A small multi-label image tagger, trained from scratch: adamw at rate 0.00082, 203450 training examples.
Rows from block 12 of a small multi-label image tagger, named by matrix and row number. Rows with one number belong to one neuron. Each number is 500 + 25 x the weight over its row's rms, rounded and kept within 0 to 999. All counts start at 0. Numbers have three digits each.
After each neuron's rows are labels from the 100 images, of 14976, where the neuron reaches its highest value: "responds to" is what is common among them; "place" is the part of the image that holds the peak. Only what is clearly more common there than usual is listed. The data: cartoon faces. In brackets: how many of the 100, against the usual share in percent.
# fc1: MLP up (model.blocks.12.mlp.fc1.weight, 1536x256), inputs 0-127
# fc2: MLP down (model.blocks.12.mlp.fc2.weight, 256x1536, transposed), outputs 0-127

fc1.139:493508512488534507479508440553523522520490501511531490521540492503490487489510501516474490547492489530499513518472505498487468490489508522479506510494491585489487511510482479518479438519527535506560491461465535493506539510487500498492520516517457508503486494528479489498522513485520541510524500460532490489426488497566460517455481470475527537530509503501476521485470529463504501511518
fc2.139:490495474503481515450523522507499467511495493510503498523479536517480545558465506520495485479499489473476475529537536491468522503500502475503500486510511505461526502511502473511456530498520493492532519471519515523518507471515502479509479507515506514502471502502493459496498502469500426491438470508483534502504463440459502490517500527516469489505518464520513520491556503501530464465503
responds to: neutral (44 vs 12.6)
place: bottom centre (66 vs 12.5)

fc1.636:507503469519527533490531465518453521524524496482488514498509531466476506522514478497471498514488498476495511518546493529512489489501489482458475513491496504492509551468463503507500479515535524459468453449474516490518526500492487519483482493474471496468488523540496508471494475524463469487575497457453476549476527520527474541476475498505508506501506464507500501478493506530526460478488
fc2.636:527498500500524520438500471515520482473468500501500500474515535519548479534513503484505492521506473496449557501514492531523494500471498503471471516508513477454465503509476536516484537499505487486548532480493518520494536504502529444480498484489501526496512464505521484493467544462498515466468528583506496523517507519499550456503534534535485461495504456495518460474490496508526485439451
responds to: looking left (60 vs 32.4); neutral (50 vs 12.6); beard (44 vs 20); bald (30 vs 8.6)
place: bottom centre (69 vs 12.5)

fc1.302:533531498490500492521486498519509483512517480488463541489519498515494514504561478488491543499561518522490500489488464550533484468432519488509485495494492522529472548477487534511516518503502509492486478510529511502472492481472509497483489526518520464475544480548508512445513466480499511501537515448477474525478479483496444485440517506489511500516464511503498472496486445508503503491477
fc2.302:495492483497519505495512508511469462492509467527506499490484491512466482469536503457506456474512513487502518509508485509554489501492497500471506500482522536510441497498531560492480462484516512524505485479498502514495515530488489507495525526514505478499577464485521463499474507566497493496501508548522475474458482512466506459470465495461467497502541518507485472489519514503509487478478
responds to: sleepy (87 vs 11.8); glasses (43 vs 16.4)
place: centre (100 vs 25)

fc1.547:481495502487484487522521501476455495506483527496455524471528504477458548528510503523511479481535538489525478503506502484516516501498512485548529458477524519499466488518498480561530527522496501515494508528497440536518503471484479485529507511500477523465528503465473502505533501507521484488583516432489495498521461468457463478474537473495467502513511491463482445513465489512524536521501
fc2.547:482563518477512488482483486486549489520519520485522511516504479529540499469517501485498533511472452473487542527502484523518499506464504493504470493496512504477532509480496453410500480478522503500484474496504560501493479472507548519513521528525500514501492475479509528501468501480508499527473467520521491476431509493547428532530463470534516535505444518529524497499495521493468493476505
responds to: pointed hat (53 vs 10); crown (28 vs 9.9)
place: centre (68 vs 25)

fc1.364:499488551497498509526507497534500464528525467454499518549522435482476505470515503494475479491514535504487503537509525494497536517523495466514538452537487479535530530504454478493489519509457475536474478476514480544503498538449442494496449506516497462467491517536496499469443491517451504534507484509505496474509491462509455481483487519471497517532539504519475533482502499507488453513502
fc2.364:528498483507488548487542543530508512495533511500484497504472524521494477510418492543502521488548454513502534492490502503516528504491498518517512506488535507500467499514496534492459526467449519490480504520535481503504460469486468476528472516445497512499460486501516512509445492472505508476511480517463442507501477515514543493540490487510482472507479487532499503538487502491483474489524
responds to: a bun (54 vs 8.6); top hat (29 vs 9.7)
place: top centre (88 vs 12.5)

fc1.405:497526441503464473512507455527486489462522494491518533438514468472497561519466496464530513494493527503512508455512508456520459513549471415509543495475488491547476520476487492484540503455508539490513487503521484518497508529487451510473502528474527511491497506511503500465525528499464457448520476494493511515488504476523516474480518489485480486483504504554525500506548492512513487502470
fc2.405:513489506483501504485489483546489471506476542536538499537484509503518473533548503537497489488522464502491493531512520544531495507495503505487496500492511526461477506550515496529517542509475481465475499530480450491508470519495552470527459397521500491498554501530494469483490458519496513508519546518489491492501496521488509523484477462479538483502543499474474443494457480466535510521505
responds to: spiky hair (60 vs 14.4); blue face (52 vs 14.2); purple face (35 vs 14.5)
place: middle left (50 vs 12.5)

fc1.86:466515472490482495512550475477458499491483537510459536485506505502450546521502486514496491475518539487511490516501506489506510506519509476536520461481509516476468487512485487539535527521527507504505520525506467535518499484514488493530511502519478520484521508462482482498515499525512468481593500452505526497519478471452443469482539465486461524500518474454490488491500511483504531504524
fc2.86:478539502486514483473496473509526490533489543470510508550526466530561509476493494519498541506464462461497521543509480530503501506485503489505471480499506503494521502495484479431486512491517468492495473499499552486510483496530569540484501521536499509500477487512504521499468488474501485529466476516498515480437540497550451527531478474531520516503448521507537505494516513519479513499499
responds to: long hair (59 vs 14); pointed hat (43 vs 10); blue hair (41 vs 6.2)
place: bottom centre (49 vs 12.5)

fc1.136:485559513498490449493536485507477479507548479502453488474533475528516501456529442509512539509486540455539501497493498567478497480484528472517511478559479549558456496468529513525515462478497467543494486488494489493460548569499540506501483508497494504513548519532482486531529475519525480502510505499454462461477521527476506508491469498470476478498515522511478525479508505531501481526535
fc2.136:481464473498487529537529498505459473515501502487543499505486495471469499539477506478499479509522467542464470502515535505496529500571506513513526460498506435513493501528490512509511494463520512486517481480531505528518494518434436476489484550497497519499471533521495509493505473500497517477517526502467503514534449452530487510465469520475485466505507472479511527509514513521501455513477
responds to: a bun (47 vs 8.6); a mohawk (37 vs 8.7)
place: top centre (57 vs 12.5)

fc1.74:458522498485509527499494461501487531506541481530469517436503526531459442464487478538522517538516508489515537466540519540466481497480502522458495480559486520554500517455505511460502460495529530505482513451496496538479499471477510472493474483487476517503530480497450482530502515491479537503538490522469504501481490515493511524511501520485512538485495459524471496458470503533551457444493
fc2.74:501455476531506458495510543507488451497458518487527505518512476472512522532517497469497489459529473515465469526474482477524504502521501541507508481462542471485506493543530526540487493482505463497530471501510483491509517538448456482503482512520502464504465542549532481521490478490502506519469526515504526505537453520485535522493480487529468474497519562507550523483471480485481466513482
responds to: pointed hat (64 vs 10)
place: centre (91 vs 25)

fc1.58:477486495491507479508523506488493500542552443505467473529478492512464526512526524476498496448535500512492501487477504467517447488495469487524540508479537490502494505513520505498500473490472502485474511480551462507487498498490466480511482512485535488457526489526489484509495495557458492545466508507507478492454482519478500494471469503483539509516511537480498508521529464511496506532505
fc2.58:487514433527515541481517483478530489547508481487495501471547485523496565523499502469499506490529482529472505519496525501515512499479505505489448513494448498460474497486442545467454519507507487495504462505521497503506492524495501515503526529490505472497450490526505491492458501505494528501487510520499518472482503490552510537503454524540487528501510517504514508453485487457506475481513
responds to: looking left (76 vs 32.4); winking (66 vs 12.4); curly hair (34 vs 14.8)
place: centre (100 vs 25)

fc1.401:498490512510497511504496507483504521510552494510469495490535506469485499532495548487498507492496533480507459489476425497520515481481471526506532478453495492496518520435493501561537482489461546542499476496515499514515486433494497529505499525494501546481423532537513484525522501506512447541495539500454471509489512506550504501457479491519515493519489504488469534502494502491501508541485
fc2.401:488500509514465486476553527472505497492460505499520502492483502555471501464535509489501486484482493471502523504508517483511497501500500482480475508531555549546509502532506511469466507450529496557509520497484506481495506541474498527458529514508497458508540461458492497501479483513501477513470461503541475519507478507459463461494492468459466499497514522511504515507517500515475458492466
responds to: looking right (73 vs 33.9)
place: centre (91 vs 25)

fc1.135:440527485492480503516549505500493439483536477494491519502519461479477514479526507508530525518557514475496545522478497476504502529530486454560511511493481506485501511480535485519497496460466509541450493516567495543465489496462492454505474509458530463545491509506512493521498519548518515510503519506492537459501459439516490474463497508510496495497500545547505538491503523499467487512544
fc2.135:493474525508486552460519541531515522483491520468512503498469525516523464466491499523498460473495481489511505510519504464516496495478498545480471532489573525526467500535519531475460541469489527489521474562510470488499496497468457514477532515456501497507534497494514561494450495491498490461498453514483444537534472520510529435495494515478466493502485452496513480521494493535494457461467
responds to: pointed hat (95 vs 10)
place: top centre (100 vs 12.5)

fc1.134:544514485464489475531503473581490510533523470492468539479517522505475512513551509473481561493546514467492541451506471528523466446481522500494474496498494513524498544482511530520518522470514526508474508505522529500453504504464525527467490499477521436502534488531503520439506478500508487535542501474475450523491484481493468511493514507487479503531504512495506494490484456506488502514492
fc2.134:505523496483533521511516483501502469481534464551484501467486501531472477461554508427500505490523487520469542520495508514554494501473500476493519527500540545491447502491519522469452483481489519532486523503488482495492484489516495495528536545501505480501513462445520485489470489549498489546488499546529473488460496537497485474488458511503498516499495515493480502498523512470480516498511
responds to: sleepy (74 vs 11.8); looking right (71 vs 33.9)
place: centre (100 vs 25)

fc1.482:474536525472517464509503514510483504511521501486495524513488488490494492517558474518496466529514507545503471506498478504501551479485536514494522477515494496538473507513470531544535495520480459525473518497486524513486510500490453502490454593511490493488529506537499484509535467489478563501518537471491455485447523486488472473450510514501538482509462515442471476498471516522514525510464
fc2.482:456507460553509484492527527511487530478449532490530499507471505518535492509491502488507509491499466449495516541494557502471480508509502512459461513507501493496533499535512497473526420477532503514555471502463505452512514533466496506484554440507498522501517463492507524511484506531509451481522510499544508522492490513499504509493467469464506465500519513526520525493508506537495467487469
responds to: crown (58 vs 9.9); glasses (37 vs 16.4)
place: centre (100 vs 25)

fc1.683:453519483502501504519530475492495468501521497522474509471486509505499495535522514493468545533524499464486472542485492547502534457475495474487507497496500489523479490509516525525519495495477514536519480506502532505508495489461503458472475581484495521490485456573505502518496489498511491503539516509441453498513504477522485470447517485488510495503506510468464530499483535522506461546520
fc2.683:518484508507495498516490519533475551512478511513504504507480488524512495457475486507505468523474512473546468475478494459455490505528499540484500455540482530534493495537540527506483439482540501503527502499510460467505473498491487535490521486507499466497507548477471495501542495494503477544489490492535552487489442524471547534509489513501448478498516480518499504450492518536501507532483
responds to: long hair (99 vs 14)
place: bottom left (90 vs 6.2)

fc1.501:492488495481478494531550496488509525506515503516463499494524525573486509510487501537504513473546548464456488446478525488479488458507488495521500535505497534482450509486518488512546492469503533483465490499536476493513481462519492496524463501473477527513471515524513496546491537485544573525516503444468506480442512538491504523496483509505495514492494504481485485501520454464482536493536
fc2.501:470526485530496528516490493508521493498498517460512501507530489479481516498506508465510526506514476481471499522522505488522562503468498479490501508533494460541494500508469499469472545517492463499456498482543494531518473509480483498483533522500495489513458505494536557493450478479492505489496474484466481524548490486520488533505511464521492509500440493548533540537454507529530491503501
responds to: green hair (42 vs 6.1); a mohawk (25 vs 8.7)
place: centre (74 vs 25)

fc1.751:480513518446489489518533530479534473477487508485525528481517506513506487481509472512510489514523529527509516487482495454454466499516532468532509501490531517538460459490531453488482498495467484556435500534541476494473534500460470468498521520475526507522527498500435514529500516516517533500489502480486508486499457487532489448506484485505498498527512535468503511527479477529494525498493
fc2.751:500514500532529515453482466486495511481498507487481503486478520446511515535519524482496498493469480504448491476530517521504514502474504506442525477552519469453519505490503556484476463496486521459570521482442502487492526471531511511480524489516494503506478467498500515482459513480484507513469483506532523540511516514480509514499522552483530515497492465467514435454542501520521481485494
responds to: pointed hat (84 vs 10)
place: top centre (84 vs 12.5)

fc1.245:495550458504492520472521482509493456520492507481491528475532447487513527472506509476487502503468517472513511504503467502480528491521498443477531459523503510534474530503518458493485495483521486506527480445499542529488478513490440508471466544518495500515478493583517471491503478500494518485502470476480489474445514516534511526461491486511487520505489500524502478462468528505563455516575
fc2.245:492558489518482494512513435561570494541472561459499499501515474497534523522460492506497494515487487457454494527500493496559495499479497480480515457444513494491467505517533495544512542441528478463512492488530502457497490495478483507499496500510498514502464503509512484515476484463509539472503520468479506493507471503513492505494493438516469515505428530497534474491522503494531488520512
responds to: green hair (70 vs 6.1); top hat (29 vs 9.7)
place: centre (57 vs 25)

fc1.406:472552478500522504506512493502489448476481495530491532453514482504507480490515504515546516550500490484451509504504546531512464501449535473478519495519490486530503472464518497519516473523549517466529499502498490513484535536464506454511509485500509506505510475511463499549522467477490549500553501487470515528472457460481493510469517505487460509491495475516531491466450534488535472503529
fc2.406:538455458519514483451538528481452503532526481460532504517472504481470536538529499463500472445517498511495488521490512488528510499545502539481464469501484464478514505582511525522485497497516488484500512441493518523502472514470476529494461524509494480491529486515494490495515473512504452489469520504520490520481512506487498500522475497475518530499529520513527504496556471490523503492454
responds to: long hair (63 vs 14)
place: middle left (36 vs 12.5)

fc1.256:547543495451499480531502430576486530539519487498500499512518522466466533492534504487481516525521502458512516431497480500515462448532502503473492506492478499527490536490533521535508483492526512495486506497502521507455496502461507518483489508489500464500519490512514503470536483501527500544541500455495445514497517514502463532503503464471481504526491531475509499483477483525487523534509
fc2.256:501523480446511549532528490514515480519539460555477502454499504526459480484563509457498538483518464530499523527495500496527522500446506484535536523513519526478434499506506494463482535498492498513502509513528483531502471461518485461558511541492505495502503505448523479487474479516495487523466489533485488480481471504485498470479509538521467494498505489523494523520504488473495518502518
responds to: looking right (74 vs 33.9); winking (62 vs 12.4)
place: centre (81 vs 25)

fc1.161:455509539452505441505518511504443476510480510475499542475500454502510502491502533514491477510496478469498537493525491527493518473477527486486520473509511492578519493485469505478575518485488460497453487523564485503455477539464458507474484521516533469499507528511500518506490461495532504529497472482491451482502480481508456511469458487492503505514471548492531523521464506533468507511493
fc2.161:530489490543459500456507491522524546459507487527480500506489507521526511526500500528499507555541487533462463479476498514475503501463506495520534491470508507477541498501499519542530450511440498508514545462494533470496554454525504483501486458496499511511471512512503470501493474495501501476474529528504518500520472501471560510483512496498543485494493502445509486504537470467514579488500
responds to: looking right (64 vs 33.9); beard (41 vs 20); surprised (40 vs 12.7)
place: centre (98 vs 25)

fc1.375:482509464512541531531496462523462495556507468509470490451510521457439485502494521508485490501519481496540532511520508523459507518499482500491514480541501470506514525485491485528526436494527512477485478438533505534502482485468496491494469508505470521528526465511465496479494500493479499512500472469476508472478492502512440530501502527505483530509545463514492488445514492522542460480524
fc2.375:479471495535500485476502532536580508523487528472478501524480509511545450475515498491507533528514466522510503504502468505520487497506500535506459521483537527516471496542483562526505532492469472513527516554498513438497528518528475491426501466486497488500486519530527498492491484487500532495463518528465499515561492507492533445496504496491499479497481521475534487541500490504445498498478
responds to: pointed hat (34 vs 10); crown (26 vs 9.9)
place: centre (100 vs 25)

fc1.389:440467463497508490487546491505460463536500516475506526526487453517509542493514463539496494469518493503502501536521506484505486523566500477535481496515492488490513495523482510488472492486491469451432528507523457512493510558497473495470483477483514460495492507496477488504477503552496554512509512517509555477496486485524457507493500503490500502489493544475548515491499513502496485527512
fc2.389:506446504500510513498518508500472521486497462529547496469475531532474454527468508462502516512530468485459489503526522455526498504487502557487553530522538507501464500549494581509514529510530506482526475464493460540518507502476462498492506476500500473496514529517506505498461501457504473495484472487510511547529456511505516501487523496490489469499513491515519547530508479520503489500447
responds to: looking left (87 vs 32.4)
place: centre (100 vs 25)

fc1.204:497537489508509514484502484529509478516532499511489532497530503489493499509547539484515533516505494456484510489505501525523435468455481470460513482474484510517517508486512439551512437510497541508549510483474554511443522489450492509506512523513478539496485535551493498482509513494524461512518480447494460509457470482502470502475487439470505534519500513519525520497501526473493452514517
fc2.204:450478472498512522436555541507515492513475534455512498527501511484525482541471486529504536432493496484523535524505529516472486500500499505489467539487493490475515502524441455449505545540527485478486473485476515481510535533504455483459485486488494483497517481494511551507470507495496501491481456521499521500530516521523514479518498520483515539501490478521522510525499497537494492472492
responds to: neutral (50 vs 12.6); angry (40 vs 12.6)
place: bottom centre (86 vs 12.5)

fc1.479:525525493522541508516515472482533460539522531492519489491536476553449490492519483507484492486530529470491510470491497503547473496491474530506467533469471484515514493501523449535536460474485536504506467496538509507522463482462521507550504504495472508525532503499478532537464510491515504516575510483529496471476496465503486517483516495481493516518519482503531532510518515508514508454497
fc2.479:483521480493484494483494492530522494491488536497495498500519462518543524471457492510488538477484503487502463487471469502508505498448508479504526460511479532480430500493503517496448537506494486524485505506511490492483485517520526525509519524520503515512457504496528490530510530493505504507479487508485474481505528542514488502542520425531484524501416539470488504471472497474517544527524
responds to: green hair (52 vs 6.1); a mohawk (47 vs 8.7); pink face (38 vs 14.6)
place: centre (100 vs 25)

fc1.217:502478476514511507496502472554450506505513469500464486501484515478452527521488518558487524506515500487488531488518476548492509547527491482539517473492513510482517516475460480528519492521506491497523492479490462514503525488533518474523496472505517495485517505459491460501544534503491491498556511466553494490508452509494430503479503481478526520492529489536481475469518466499466489498514
fc2.217:513463534475543514474499512474533512523431480476552502506484505516558479488526502518502468486480462507501516506529518524496445502501495515449436532522531506534500484518521535467493541525523497493525512505465541457506518510525479530449529494526493487509496504473505517473454504460500497498452457522511478504503522508524448488537479543465484516499492480461515503493535500500491496489456
responds to: crown (37 vs 9.9)
place: centre (100 vs 25)

fc1.259:483500516478483504532517488518488484491492492499486515518506502492463544509556455480484462479515515526469468510492513500521508489503550480514522456527509513506457517495512502529479508504535548519485529483507463528508493545488476483514471533511476511465548515527480471476508483539504537510539517428476479511503489480504425504460479490473478495493482479472449442500483524503515517551517
fc2.259:507538482496555498501499490528489463481493507515479508485519500516555462487478507461501572473508462467492521498508499535541489498464498505509493502479511508430489498481503518455481469490526495519492463528501527440494529500476504488505530492522499515496494480499525512517433513502504497522493433536500477515469508553514514526507532481556497490503463521536550509496508502522466509468508
responds to: crown (36 vs 9.9); pointed hat (34 vs 10); blue hair (28 vs 6.2)
place: centre (97 vs 25)

fc1.454:485503494435513487462491507530498500525510482517536520516499527530504496557483460516496496480503474499525527483499503476476430456535490474489500526458535523488476487503523490474471477517526524492512510507472564508495528517490499517501511485510521487491533503515496517518478532506502497493490473470515507488465475480504443470523476497468520511523494524504524509553511512510481512476485
fc2.454:522519478502537521456496513449483506524460466472442496484482498465526515528570510498500539481480513484530544490476468562503558494460499470471500481517490519497565502494429489543496483495517507493533524452487534503476519464543492508424460486516505444502503469479558504488498485492495480500448475520514490487499492495466522463487505547500496514501523516514476487477521493456508492515507
responds to: neutral (47 vs 12.6)
place: bottom centre (64 vs 12.5)

fc1.0:460490499467522498506508517546445523516527465512544507489465497499489478537439451516502516531546515472518496456504522552481496451523509511489500502486484479538507509507491505510533536523507488502469502489525497540534472490506516508482450525500478514520522513498467527531510470458493503452512540484475493484502499444494487547524531523492518528491487476530516520504516527513513526462496
fc2.0:511518463539485549522487494523520484503491521475479513539485485480525540522507505475507498477465520517482498518500512495543548491497502479485513493496468470468532484502469468513465532494460477484503480507477510472484486491479464502550471473493499515496436512464567454509504531522494494495463490513506522522504517545501521507457461504501495487504468531527493477491507514478489463499490
responds to: crown (54 vs 9.9); spiky hair (45 vs 14.4); teal face (35 vs 14.3)
place: top centre (75 vs 12.5)

fc1.18:466495444516519496488524523510513477479564530498481484538513510508485539478511531499525558452512512478489467491529490497529490481502484473484469492481462504456504502468532468490488528467490552518482537516491511488506524507528493519500523514492508510539479552475512486488527523533469468495534509449507492527484476502490440524478476503486517511505470508510525506531486506513501511490542
fc2.18:486476484485521557508510499510514516507460511496500493495453473477538454546421503534498493521463476486483508465522476489462518496518501514473540520510521450514496488503450503464508474474501507449532491516482509469511485503536487490494487512485496500502496477495507520513499488496502565477488467555492539482530490514540546481493513544516483495505519431462506485461498517483498459494494
responds to: neutral (36 vs 12.6); long hair (32 vs 14)
place: bottom centre (69 vs 12.5)

fc1.412:494485478483532499478508483489494490532479499509498489517523497477473475508479517494508512469495534522491496532496513503491456466508479497475494494494526506509503496487502460506501467539500529473499505455476513528498537512481457451486508519525503528488479524554479455471508523485480543505536482478470501498447507510516491514458477476451489559505490487533473533501498536453534466545527
fc2.412:506478524516486512448488519463508481476522478488522499494494548500479523538484500510502509523495522478508500457514483516483522500511494466482483541468463491490531498495459456486503512529532477537503528465483558519502557473548502520495508509499500522498519523451482501507490509482501487441448476504526511471507490478482482477543494513460513503499481490510506498520562500509506513457461
responds to: neutral (62 vs 12.6)
place: bottom centre (97 vs 12.5)

fc1.241:513486475514507484444498525533483462537532482505495490503475525478459530496549521468507523502529484522514479517511504492529478482498483493496505539494498547479537513522485514494477497488483511497545534440502512494504517502535511500507477501477532489496515492489496470486541466489470486500466524497547499507496528478447508514485478492499561514504496544489522504514519487507510569478488
fc2.241:479527502513508561504502492532531501509469507492509501469496485509538463492462495511507497524512479487485521528513525524465498498471505536467480508516491475544489500513483527478479479526511502498495459552490486496511505496439477500484519543500494510496478477516494586506513472483497520485525509520468532515536485518567474513503480513495478500500483446490490518460461513509511452492497
responds to: short hair (55 vs 14.1); cap (48 vs 10)
place: top centre (83 vs 12.5)

fc1.542:479516507476469443501537501490479518497518501494485567492493464522501516503490490523489509499509524505486480475503451507491507471499494506494536500456503506541500531479465516498536515494481515495464543513519494497489498525487452517467462550476536486491485539520499487524525498502471496531526492467491456507459484520486469491437481503511515488534486533501516534494449471524488479503484
fc2.542:498479516528472511452503534542474554466474517535511503504465517539516463483492500503500481526523448436467468489534522487492500499473503509463527483522516519499504493538537523476490466509503493504548493467466479483516525468477497503490514449522498481498542497510490471496506492506506466468487494529517501540534466511424527492528497478472503472501528473510541492485480506555558493466449
responds to: looking right (78 vs 33.9); sunglasses (34 vs 12.4)
place: centre (100 vs 25)

fc1.700:507537510485511495490484488503524434524495509504516488525529478535528516482494455492509526482518494493511468493492481501527464477478532471495511500534511490575481529477538494475478503500505492516500483464522553476498495526518493499471475538541507517532468516557481478521477478491471515498489466459467481493468546504505458540511492502463510491482463518487513500482537530519527513538517
fc2.700:464509496495493511512479433474514538558443524498509498499503490480527481516543502491499519514494478490481520505511528558532498502491505477479519474468489504470501502501472476524537486489549502461509542486477496476500507494530490534472504473542496514496517500461482485495503492501504498507511514495526510495488473513530446503514519491524502548500496479471503484470524490454515519515486
responds to: green hair (43 vs 6.1); top hat (30 vs 9.7)
place: centre (99 vs 25)

fc1.81:491498490510499504445495501534491494537536471511477499520484508443450507494538501473493512524517474523499502512515519506521473503477485514499542500517507531509522516524491516499528463479499508468543527411517498496486507507510501515503463487504524502482521487504487462488531479513446509513475534495513503496483492498462510516457502492476552523478508521493511518528531482504511558483486
fc2.81:487495494524515579487506526536533503517478513517478504475487501544531441478489502489500520518521459523503499535530508496492501496504501509468472511542488501524482501523493526486481500511481515515501472535499483465521489479463474487463515536494497518500453486502503555498487448481496506479531509550455540521521494517552494477479499517516481487493508430474498497457465522517526473482498
responds to: short hair (64 vs 14.1); cap (44 vs 10)
place: top centre (92 vs 12.5)

fc1.281:523499477504490519524517481548523497524509484489481505465539534493487525544519502480494541494543514469483524445529492544512441447481512498461468522504484491495507553444496513506523483484544523462487515497514546486474505517493518524466493492486521477510495498556501499459515483520499533534531493459453458540462491499506474537480495504489487506533493499530536505468503473511480467505507
fc2.281:485515458503523503481533509487511489485527483494498502504496530517495482465565503463501528449541468480458557492540519532552497502465502470479475538500521524460492501495519486455481495457509503513516523510494519487499503525529493480489549509488506470500530463456519501494437490571494492524468509562516443503468468492475495466499493485498498523498509529529525499520536495516482499454509
responds to: sleepy (68 vs 11.8)
place: centre (76 vs 25)

fc1.57:475484476437508485459509510524496490496503502506531516524506522532483519531485475501503492454520509515525510500511508468465468437571507480500486526469505545463495488507531482479443515521507521520484541503471541509498547506518505519492513507492518470502536501497499509482472531529470477488488472491526514483480509467500464482522498485481534517529488511486501539543494491510491538479510
fc2.57:521489479511532538461484490467488496516448478450484496477468469473558491531533511501501500518470514491515527516479489516517565497459509480450516482514483529515523505538452516568452469484503516455561526485469514474480523475529480517414490522508499460497494453505529530494504475478498512496459470518498512501501485496478547462460496548502494486504533508516487481447465503468518464535508
responds to: neutral (43 vs 12.6); laughing (39 vs 12.7)
place: bottom centre (83 vs 12.5)

fc1.420:529504495445449497468545493523427492502504483492531553541517509483497487479501460496487496494499502510507501501512483486526529489524501506518528475483494504497487512505499490528503513519508502494490514477505537538494466550439478513459481517502492484471528504515508485442496458560505485494500543509474454531480496479503490443475557479488532484495468500535479534513510464506529520510480
fc2.420:526465479450517484433477543470461461512496486512467500526509515505507452498443506533506546465463480517538495508528475494498499501526506488512518468493508526486518493517469493495460502487518504492524502487505500457491490502536501498489450510545502475504480474514487475492474510461495456514457453534482506512521515487493526477509543508508509515503513508557520555488521499510494536499525
responds to: spiky hair (88 vs 14.4); cap (26 vs 10)
place: middle right (61 vs 12.5)

fc1.117:492488522447552453467508513522488499489517500448492550469491452500506465519508498512499536497504504478497510483493511545499490480510506514504526460516515477512528519498492505500594488476506509489464515445499500485478536514515443473436439483529496493508500532517507498522503487495492521469558494500485489474504520506505505535463513499482557522469524523495517476517493515532511524475490
fc2.117:488486458535503538504558531523521532501530548550486497529477524509502511482473498476500499515524482512496500513480523503491466497529504517500442533510495482445492494497500505476511480519477515477550455503473510485534481512505568510554521458472499541495502470459506493502539498525505515501517498522552504514480524483496490504479465511432541464501513472508485510519504530517464521495494
responds to: crown (100 vs 9.9); long hair (37 vs 14)
place: top centre (80 vs 12.5)

fc1.198:482478504492495499507500499493478517474543515554483502471560462514492499477532574510476502454494494456468511490469474481507448500514492507552513491503491460514501497494510484512547474497491556495482523511525532558472509491471510513532495536497473522493481513548512497507462531511521479565507488517533508488487502520543487492486517512513500494529511494482522485504489528465494512487519
fc2.198:510528502523461502483555497497498503469457515470457498507478485527507502452483495491500505511434547491538517503456493523457514499522504479482467522517562538537498502468483515464451493469489488538468469522470509499485517504531524522473521538471497478502498444473503496511509497530503498530501473486509476482485563550488493456498468500472504502500477517506441515494534499521466454522525
responds to: looking right (99 vs 33.9); surprised (60 vs 12.7)
place: centre (100 vs 25)

fc1.427:514551486462521460525520480497500502477503485480490511513500497533502490476527467519525492484548517518470513532534517549507495506452509468475498488519486488525473502516477516487496527519511448460514486499499508504481487549495491430513466501506513439506558472540492495476470472495470571469512528486501504511473497436490467459468525499463492499496492510511521454512497484534503461453509
fc2.427:488477474533488502461520522507476498495481479506516493494462520513494492494479513498503494478474463420486512509504505462512493498507500514461518500518545531504512491541509525461478449470549508526537463483474498526503503534483498508477536466517502477494537478501492515523480508542498441491473481518512500516486484502456494464510481457484466472501521512524521504499542497533529457485462
responds to: sleepy (33 vs 11.8)
place: centre (100 vs 25)